{"objective": "v", "num_classes": 400, "cond_dropout": 0.1, "head_dim": 16, "num_experts": 8, "residual_init": "none", "optimizer": "adamw", "lr_schedule": "linear"}
Rows from block 5 of a small class-conditioned spectrogram diffusion model, named by matrix and row number. Rows with one number within an expert belong to one neuron, the router's apart. Each number is 500 + 50 x the weight over its row's rms, rounded and kept within 0 to 999. All counts start at 0. Numbers have three digits each. After the name is the row's rms in percent of the matrix's.
Before each expert's rows are labels from the 100 clips, of 14848 (inputs lightly noised), where the router gives the expert most weight on average: "strongest on" is what is common among them. Only what is clearly more common there than usual is listed. The data: phrases spoken by 400 fixed synthetic voices.
# router: router (model.blocks.5.mlp.router.weight, 8x192), inputs 39-77
# up: expert up (model.blocks.5.mlp.up, 8x96x192), inputs 39-77
# down: expert down (model.blocks.5.mlp.down, 8x192x96, transposed), outputs 39-77

# expert 5
strongest on: quiet level; fast speaker
router.5 090:434469483534478514485470579443552438463439532395532546485488506478540535488615478431506575430549443464452477465563483
up.0 102:478485543542442484495593506508523587527501526518448578514432495545507638522455483534436518521336445464511512493548462
down.0 108:441567460525399603508468494508457449469466515546524499464565524502446568467626548602497529529564537427463458455513623
up.1 112:437476533593442492499493512496485487539421397591438420474510438576393566550482509551549546484501570622563528463449564
down.1 115:481581456473534481452416371412567549446491558540458487591546509527560597459574571482433500423584592522461558407558530
up.2 095:511491489530575532449520523440480475586451429508553459408580511491551508496479465461517468480523526497561588532536567
down.2 099:502568488520477526509483496508458528452589460536523502518568463521401454507428474455463564497473544554489521479534441
up.3 087:529467617500503489499471563543558549559534513440490489462521559522483517459513423560529514508519529513550566470468527
down.3 085:431578501415612527532525413503477557482444550518484521487408479467523528492486444490486491489536447555453479416532527
up.4 084:454543533572552556426506529452472464490558478559482443491520502568510452557438458566483555439506464540487617502474500
down.4 092:573512515437500418455517488539547519509531501463482423463448449468528575479505497489553569492493517505594478484532518
up.5 107:434511480517492470518509501610463544447390559558456488575526485518448552434523383556470484480482474547645567501448490
down.5 114:477562533589470488581429431582340454503599513525542498497548527472544423460458539547463441457489488475459467427540490
up.6 078:438497411462512464434552457554534533525513480502453545394529477569447453524466587483494405485604400611510529458538472
down.6 091:465485555510514410422452489499447545445495469602523476462412474499483636558454441478469556423473571395530465494385514
up.7 145:518452472509664456530508435387502475580382523448581503443439457553449535564462579534493528466522487493566477600413505
down.7 128:512523498541498525463500409552551489590557496382475494551504571440502557489516410517495494496491487439391470504503478
up.8 123:494462529533568467535474495383524475534563433567507554561441492442489528480527479533479396521504604464495552483500539
down.8 116:529505548505490464496431436509451473580557498482498510436447563516496467487505549589593443576461515530476599467572446
up.9 091:506521564511486506533475550547498471583569467435456457485481551481550490435452500509489532555509470360598491468476482
down.9 094:433504618481601528462475487595583493470527544491536562536579526431456589512476574563453503467529496451508568597488485

# expert 1
strongest on: child-like voice; slow speaker
router.1 115:573450586528489408512533392447530529459496521512520489566560399554446536555446551534517477519441558434557613498422458
up.0 085:577482467479399496423520560505530518533520462447500586584540514552449495518498463473434530528514432555483437528527437
down.0 080:508507444584549416530494415493381609492421497546547493479481458510464470446486444537593453482483456445535429506498576
up.1 103:489525523479512559508541487601512438544445524381546530509608452581479514542480472551509444439450509492559442446486512
down.1 104:443470508499434585507511483465506508425521507489598514454541432494589492560402495563533424435458487478550481411465496
up.2 073:385477524464506527474454475547544431527515537441475481447486520438502456593550444547561524393521428520505477464548482
down.2 087:517537438496480486517506532498563561467532417433545471419366499551578530517496590442428565542500517473543576548475500
up.3 121:553581600503391549515515476467527551455522493569516486467507480488474457382514520486506518470512433393531497463500509
down.3 116:436479506499484568484456499471433431492527446499463504562479546542627519447491584533611544472454516487449476511493564
up.4 104:446462528546507438518475520519471487426568479568596531531454508539455575480478434446381408544424545471416354603538539
down.4 099:483442617416464465534486517445622448560539404522587417503465519418519541504511552495581556486444458500488511466564444
up.5 090:557461512516417501525512559438543567415557500523500533483422580474451503505491532475475468416513439503495379516450560
down.5 090:477581522478501546494454362552460450495567525439445529464489485442494489488588539485517493571490535457552621501445531
up.6 100:572530489498527422509463541531519548484443562554499556503538484588472450482517396457534553492529459548477500476569519
down.6 101:471534463506505541466533506560396536512407526573616565494427461497526532466466580485459474535455498514526478579461608
up.7 089:540526545448416509472622552536396523421580503479420552561468442469629556463430514445448443520477483447427424495571557
down.7 096:466519506542539550395510399442507436562466480485548474565442477502568538445543487549544571455497461451488502567508429
up.8 111:562506529531460569516537386625503517531406397391490524495499490568498461528398449389518497458503491562545466464475430
down.8 107:489475435581500485511506543472524429548543484527448543472521396454525511518452457509596582511503403555508530447399465
up.9 110:459485503510449540497517450544517482517549428487521506527429556467526566497494556470534623466440460490588555412472462
down.9 101:562527491548496475508592518491432512449468450582506495581456415566504517540469492483565426491545587524549515520495568

# expert 4
strongest on: child-like voice; clipping
router.4 085:539435488555585541485531498560491475508519496473582342468511470558476461533499553542351538452490444510493484513447519
up.0 089:484499525590540510547518519495541415554538449530544501468597559565577453550495507453532480562499472518486508402572456
down.0 089:501405516539505610502477528416431463466530567520463428479413560577399546567446417514513460529504519407499452513435482
up.1 101:609456584519568404575495456518526521474517477500516499513493499474453480556469479430493529556540545511467565539529438
down.1 095:448468513503560532522450453533573458573547470497562494428380473567556497473711438415439553475526525450387454443426479
up.2 091:540444433458585503448536511467526470484527512482598513418540532515477366581480461530495584519589573442595575561419554
down.2 103:424485513488486535569507540524496489483373458609410531472529472444470600488473512536583519441552524690531504424474482
up.3 112:439495428498559537446435461403512462523538450483544555480455612499515505520423623454559485445491471530564579459541522
down.3 110:544494528486560497521532451500497547447391533578425476548494508567492480462489455490429526461506504643520477442404512
up.4 093:536597513466460498442528498524482497519486456483497455560512508577467487421465556514465490405509493478531416533471462
down.4 096:515415468469480591576507580543530537591568495561543489415570462503512394525494422512449414526406439507468494447435552
up.5 119:553537566458496448518543435540405433546498422519500537490495532545538561536524513541542491509427520487538513527500540
down.5 121:557480391538442446456508429483490592477501520487477542534491473439565489542475539503449474478544480502488493437457501
up.6 095:548518592410449549473581506483478497570470475467425544452565560553619448456587487619488476477459524558424478474498461
down.6 091:442530529492548461477536585458435613551466549604525488553495529532470415566552500513465422523495538480506466528425525
up.7 087:435503527519623489465456503524521476472520400559523500465592500521471490487480471438538435451557495518483512512558499
down.7 081:560452512573530431500520504455545404584477450489458531499498501486552474414514475460527520475504515501498439438436526
up.8 088:551484562432506544481549464538524440502486520416438576539442560591502523494454451558445515429466465421536569492564510
down.8 093:448527411455496560496542451421466582496461528514499445438536524484526437599389597487445473474512500454581468466465486
up.9 094:565491473554537492423480341473538490501561484477626526480462515479543512456542532390481520464555493343586440519507566
down.9 107:511501452523475385503483585520462515519518422394565515542395464469429583426468463483462501510456545643532485449508478

# expert 3
strongest on: white noise; quiet level
router.3 098:516482459519487615505464492390469480523477432380575542464493527496513487577488565549412401420513536537483560578516553
up.0 121:547475550498520465483573479485438581520550466479466529497423415434507508559443499484407397445409530424508566481515566
down.0 114:504600474564410520463497476535502486516493494573468445509492502490514539515573529507564459508526476527603523514433586
up.1 101:630535480462513474509495420501381508533486526559478584525542457580549557488473502579529417597453496492469455594515587
down.1 102:505435504483517474415572552520594512499496569472537539443465429592484498451435428443408521474519560531473554415518450
up.2 102:513612544449487483464516515480513481440491481411523508507521422421431567534451474567574492485540526568487415484467508
down.2 098:524377351473491544470618526467458515507404442487518540548498543469512555469499538560433449522509585580410503469597497
up.3 110:550537537473572484473550466487408467484469457538426450550506426535527508524505476502577539521483561495474470520588535
down.3 116:471524508475530434486470636629533534452475540487490483549465539482492544542494492494469426521656442441420420483484479
up.4 083:504556524544519527505435574488488476528414481424540457517496389558523517596489495492428446489370563517552559550478444
down.4 094:500495464572499568463533543531529535525485550488508509643403496473542552576478488437433477509565458619535490450535479
up.5 074:511493436471567382480543539540460511524501502437484528554434545515645468494449525507497514530448532480586548559524438
down.5 087:505504517543461539517527515544525450529550500619511378507610564518497456495548462494411488488461475510478587432431499
up.6 075:447477545503522453510536530485497511504591570548486544483441517458479449422456468528520469615435482531476486514528578
down.6 086:538514573528537459473507540541519488468534455465572553508547473568533464484526561502464430451543464560510512482461471
up.7 108:460494451507466514447483461585553490582514597506517453460485551566521493570532498433408512460485445490467422416534452
down.7 100:496540504465560520537479435485448538492477489516486553458540472475433543477567486440436627509512538446505490556496470
up.8 082:511563625491470489501464517506503483564528555453537540425442515535477451469488481537544543501506447433496577537502493
down.8 086:452470464502526512505501501599510646505521493541591532568514529528544490478482476423408550486573539529464472507473532
up.9 109:531511514455470514510564574429496487426618443478536513489487454468517563570478523535461499589450521416478522568595470
down.9 101:425470425468408503483480497428490504570603498465493523480412496472456546593577476553531477459544507566495433411533485

# expert 6
strongest on: reverberation; high voice; muffled (low-pass)
router.6 097:485490483410547534535537475436407366498494453620408446540473555456453461527559545517458442451469556481452497491521464
up.0 109:503459575491529420512568505526467511465505511517463482552461466434571543476475506482496472546476499397526460558551560
down.0 111:507480501429482515534522437445480476518427514455429521433518535512384525453536515561498629461454494456439402460532529
up.1 079:433456508466501429466535420437433440481434511585458477457631535479552569490437411555477549533582434493601553570488457
down.1 070:523508470443437630538478536531490454482463506488458502508398538405447506551478511479567475497524418456469557508504475
up.2 085:557472517513527434452561506542568556473461576522497524518465500609419537481354491555527546459528421611554462490535557
down.2 088:465446446489507440402472414481500572522503477479496494480483527474438544508617535540504480554607588517450594440458372
up.3 106:516569563544506506460510518569541583407448554513444511481537486602460480457496460546516517463457465598522523460541588
down.3 110:442426518483531445505500537455496390521451466507423526493553565532588444462422537457496556548482504540544469456488456
up.4 097:490532529457583546417545553510449586527531471596484523504387517534533567594486428428445517472510492476537496492503410
down.4 092:456518579608467463525502465454569477494493516503399503546463544534526481410558490522500486447408525506483410421539625
up.5 118:484511516543567499445491552474574490561443573409550483494553446542485471509474420470399500453569489544476539457546444
down.5 124:505515490598530486491492482572513587474480565496523554521516508517469531489565469447433456526505474599480562494411455
up.6 161:449439591561465425500510580558512494580473507509509554540557452542530560408470482593468477516533515475518521493516458
down.6 159:508482470486577451535547568485511455550509500543512525481493476541459537558535457411540512462584566629549461518523439
up.7 076:531593517524501445498486392446513532524416444479616485490458539581473471530536476495540469520500542529429471440553502
down.7 082:555373439509609515558613573499488530479505488556610424494546502510485533443502484416364514477481443492527540534526456
up.8 087:443477552549505556473453518456521454528386516444587505437490537556550427500500557459507581417511472563521509502530475
down.8 089:588477501541517544538504595521493543498508583478570560474559481547442467508471511605510538490511518411410555510560438
up.9 076:513579488377542432496543487375536447478456512633442409541493469359544505510517504472502532482544543499502468508483464
down.9 081:531456551450484413564525438540511476415441561462585610493549443591497429514542472542392544529535426521603530586501550

# expert 7
strongest on: low voice; slow speaker; white noise
router.7 124:592592594476527385504653414524465538497502455506468474550545363515570614498500442533468481550411552446498451504467484
up.0 100:408482485508501434466555562436505494420523442554493512425484474546548487500536414407509420550488497489511495507579574
down.0 112:549531379534530555490539528477411575490451447577611440500565552504523528576557523501570440509468466466524457504480532
up.1 077:501384494584524475530427399441527491560411428560517563498461488520485531555548495461590477515538549565484504511457467
down.1 086:481523473477526603462576561473470548543430567472489477449546456497494439481438550447533477478490566496518592445455473
up.2 086:483424436443503570532592520513509474515430520489501549508447494503460533502508545487489549496407441521514545517449605
down.2 088:468521481599497570531417516475518504476419485453472547523551431499485484465472554483564414402516492519485488502442518
up.3 107:420430457504546579524420458402534436562600488513484417469435571456477501502540597449546507475468508482500557467493464
down.3 099:532528457494470500540608516601507434444478533493494606567478476530478576530466442423449476443633543483492450500474475
up.4 112:522490521506450456545381546412425462537443491517480551483366493500499490537454464481588542480456501482449570495537380
down.4 107:653494578562482421596636497470499493453504476504377534486414507588528464496613457488510549483488495632473589488568456
up.5 097:497396504598456413509446452571531421545441494479514522602549513489506483519553444466536501511499538445520439507491585
down.5 086:385412557497371538449501478496435553571548447508532555471463454419539430484476520532486445466426520427497458551455425
up.6 092:547487561462415452418512540449482511466527514502502543548505493374538503556391506540569524443515525514502622504516449
down.6 090:531462443599461473542505443553505533418553434542560596506515546532476475517591514384416514495507515532488458514502459
up.7 088:459434502422448555420524581432466417436520481522404457510513489421477440452488538528569453503463544477441497588539495
down.7 088:577423455498555508540423416454476542488555486498551591472401450531453498567550500506490677460496442499522507382404419
up.8 091:536399445621434576460396453497531474453464529480481632423483480492556470501569487372616475442487470571485445512559514
down.8 088:499508475515479482534543505513429492462551604583567515508451496474521539499422479488444391510498472450554499473487469
up.9 092:465511524471411561512488487514451401599597504458528472522435539457537548539563563557507526501545596464447487400564524
down.9 097:531502525545560453550532523478428496593410526540488553490563508534445517360449470493478506464486434591520475465516513